A small masked image model, trained from scratch: depths [2, 2, 6, 2].
Rows from block 9 of a small masked image model, named by matrix and row number. Rows with one number belong to one channel. Each number is 128 + 24 x the weight over its row's rms, rounded and kept within 0 to 255. All counts start at 0. After the name is the row's rms in percent of the matrix's.
After each channel's rows are labels from the 100 images, of 14848, where the channel reaches its highest value: "lies over" is the class under the peak. Only what is clearly more common there than usual is listed. The data: small charts drawn from random numbers.
# convs0: first 3x3 conv (model.blocks.9.convs.0.weight, 288x288x3x3, each kernel summed), inputs 216-287
# convs1: second 3x3 conv (model.blocks.9.convs.1.weight, 288x288x3x3, transposed, each kernel summed), outputs 216-287

convs0.281 089 [139 116 127 140 154 141 107 123 130 141 118 162 129 139 130 109 110 135 133 129 157 108 136 153 128 100 106 111 142  87 113  98  30 148  94 131 150 129 128 127 149 121 116 149 107 128 139 152 130 130  83 133  98 123 158 167 168 123 166 126 132  91 115 140 132 126 141 139 117 141 137 163]
convs1.281 089 [107 112 152 128 107 132 141 147 127 143 151  94 121 123 162 150 119 102 172 132  97 123 129 123 138  63  31 137 128  95 134 114 202 120 138 120 130 110 138 145  53 116 148 126 100 127 128 115 117 141  75 144 126 131 173 117 127 126 135 144  88 115 121 145 153  83 135 121 136 140 147 112]
lies over: data marks

convs0.136 097 [117 124 109 110 139 160 110 121 117 129  95 118 102 136 106 119 181 126 104 127 113 105 142 117 138  91 115  81 113 111 138 141 123 130 141 123 130 161 143  77 184 144 116 121 154 138 121  94 138 149 117 153 130 129  97  95 130 101 124 119 121 163  86 149 145 105 107 174 156 116 131 143]
convs1.136 114 [133 143 111 144 124 141 104 110 165 105 156 133 113 142 113 139 110 134 130 108 113  99 136 129 126 116 126 159 145 146  67 112  52 107 125 113 124 134 109 155 168 107 136 121 203 120 125 147 188 127 144 175 105 146 100 126 117 111 172 115 158 139 142 102  92 149 147 124 133 144 113 118]
lies over: legend

convs0.162 108 [130 144 156 145 163 142 100 151 129 122 132 127 130 151 142 132 112 146 151 120 154 146  85 131 132 120  94 115 132 133 109 151  77 120 111 146 141 128 142 147 156 142 149 150 122  95 158  87 145 123  89 224 121 140 129 157 126  98 190 106 138 126 106 116 140 123 127 126 142 140 153 127]
convs1.162 095 [109 130 129 110 127 109 160 133 106 134 115 136 130 126 127 132 138 120 146 130 119 106 161 126 134 103  99 117 125 114 157 111 149 122 165 129 150 105 139 127 107 127 153 132 115 130 129 146 113 147  82  99 161 123 132 147 122 123 118 152 124 126 141 150 119 139 110 132  88 130 122 128]
lies over: data marks

convs0.16 096 [169 135  90 122 167 201 166 119  89 118 118 148 140 118 151 121 127 115  93 154 103 132  94 129  78 104 117 123 137 115 111 135 120 143 179 153 125 130 113 109 124 144 113 121 111 129 105 105  97 123 117 160 110 133 132 142 125 141 125 140 169 159 136 123 119 140 158 151 142 139 130 111]
convs1.16 086 [ 79 146 163 124 130 193 130 133  91 120 146 134 115 103  51 116  92 142 113 141  82 127 166 134 150 124 123  99 150 138 131 111 117 143  62 131 134 124 111 147 123 114 106 122 158 136  86 152 131 128 113 113 151  63 112 180 140 132 111 150 133 118 126 166 107  99 111 153 129 147 132 123]
lies over: data marks

convs0.13 096 [141 131 181 132 134 135  93 153 113 146 109 140 130 127 116 123 113 128 111  99 110 145 147  94 166 128 102  98 170 133 146  89 117  92 108 129 114 108 110 124  95 123 139 142 164 137 118  90 133 132  93 107 166 169 105 135 113  82 109 126 128  93 169 138 126 112 135 131 121 142  83 110]
convs1.13 107 [154 127 110 134 109 137 147 139 143 141 158 122  99 142 120  92 103 140 157 134 111  60 105 128 131 137 169 124 121  63 143 155  92 123 133 116 111 112 181 103 165 133 114 175 133 124 135 126 139 130 118 107 125 122 117 174 112 102 150 133 125 126  93 136 117 146 126  75 124  99 108 154]
lies over: data marks

convs0.148 111 [116 123 102 113  96 113 102 143 147 140 107 139  96 123 115 119 133 146 149 142 168  62 143 144 116 104 161 134 121  96 119 121 116 119 106 130 137 127 117 145 173 109 140 141 102 108 115 104 105 149  60 205 141 165 136 121 153 119 107 154 117 105  53 138 146  99 104 125 116 145 136 133]
convs1.148 112 [145 130 154 112 144 123 106 120  99 137 117 104 134 129 136 123 113 140 112 134 145   0 133 134 161 101  95 137 136 190 139 111 131 136 120 137 121 133 133 134 122 134 125  77  99 161 116 109 151 144  71 126 124 173 117 104 121 155 122 133 109 142 106 131 139 125 143 160 144 134 130 123]
lies over: legend

convs0.39 118 [125 138 150 124 115 130 124 127 120 212 145  85  84 135 115 148  12 113 134 113 137 122 103 117 142 129 127 119 123 133 125 115 135 143 127 155 133 108 128 156 114 181 116 156 159 106 107 129 116 128 123 103 130 145 131 135 122 104 144 106  77 131 111 113 131 109 131 120 139 147 176 120]
convs1.39 117 [119 128 104 138 124 115 121 135 147 166 117 126  73 125 111 140  70 135 132  96 118 120 129  64 138 120 134 143 137 107 117 129 132 134 134 110 124 131 136 119 146 159  92 125 130 136 153 122 110 128 134 114 120 157 133 148 102 107 127 148 118 114 120 144 104 121 158  81 109 102 138 111]
lies over: data marks

convs0.183 086 [118 144 116 155 154 113  81 139 121 126 188 203 100 138 133 111 140  54 117 138  88 139 119 119 103 140 129 133 123 136 116 140 122 127 150 154 119 155 115  84 117 129  99 141 119  56 142 126 137 130 121 143 133 132  96 158 119 128  98 139 135 152 110 150 131 126  90 107 138 132 134 123]
convs1.183 088 [117  67 181 151 124 135 117  98 128 125  91 102 154 130 127 163 110  93 118  86 113 123 108 111 104 132 124 130 116 127 135 126  96 155 142 133 113  95 163 156 131 125 176  94 133 125 122 115 147 143 162 142 142 127 136 108 112 114 130 114 146 113 146 120 121 129 138 146 146 108 142 171]
lies over: legend

convs0.54 094 [136 118 119 152 110 112 121 100 134 123 128 132 111  71 143 146 120 109 145 147 122 129 140 131 114 116 105 122  40 131 137 155  75 130  87 134 147 117 126 113 150  93 142 102  84 132 134 109 108 153 129 118 101 133 135 151 173 131  86 116 131 108 105 109 126  96 145 107 151 128 150 105]
convs1.54 094 [143 126 151 128 110 147 143 164 134 140 139 102  94  27 133 121  86 152 115 136 124 167 119 130 123 110 122 101  81 141 145 151 134 134 150 137 112 123 187 179 128 137 144 142 156 152 132 146 114  63 102 107 120 146 147 135 126 154 140 148  97 129 141 143 139 138 145 159  96 102 158 135]
lies over: data marks

convs0.12 085 [ 90 133 101 132 130 169 104 149 136 137 129 101 105 131 121 137  79 140 139 133 102 124  97 117 125 115 129 151 130 148 136 129 154 126  77 158 157  93 157 128 130 147 144 140 121  79 138 121 165 146 138 106 166 130 163 167 190 125  81 139 149  88 106  94 138 151 114 137  90 113 124 166]
convs1.12 084 [125 157  84 131 191 105 136 109 164 143 145 116 179  82 134 122 116 111 131 132 163 129 109 135 112 139 129 137 203 113  87 113 126 117 118 139 125 118  94 119 138 118 100 143 137 158 105 126 148 140 133 122  96 126  84 144 113 132 128 150 128 130 134 127 147 131 140 100 140 106  85 115]
lies over: data marks

convs0.4 108 [130 113 151 133 109 120 125 100 102 117 128 110  81 138 118 139  48 156 139 199 109 122 105 154 150 142 118 121 139 130 119 132 106 125 154 122 107 126 117 128 121  71 131 147 114 163 117 121 126 136 134 121 173 157 121 102 100 108 101 116 125 155 132  99 170 129  88 130 123 123 138 127]
convs1.4 112 [116  95 101 171 111 125  96 105 135 102 146 134  93 130 134 122  54 130 135 106 123 122 155  79 125 121 144 114 154 113 135 148  98 152 107  80 132 121 144 133 112 105 128 145 127 131 117 139 155 140 141 116 133 116 120 158  57 105 166 138  99 131 124 130 135 144 203 133  99 166 140 126]
lies over: data marks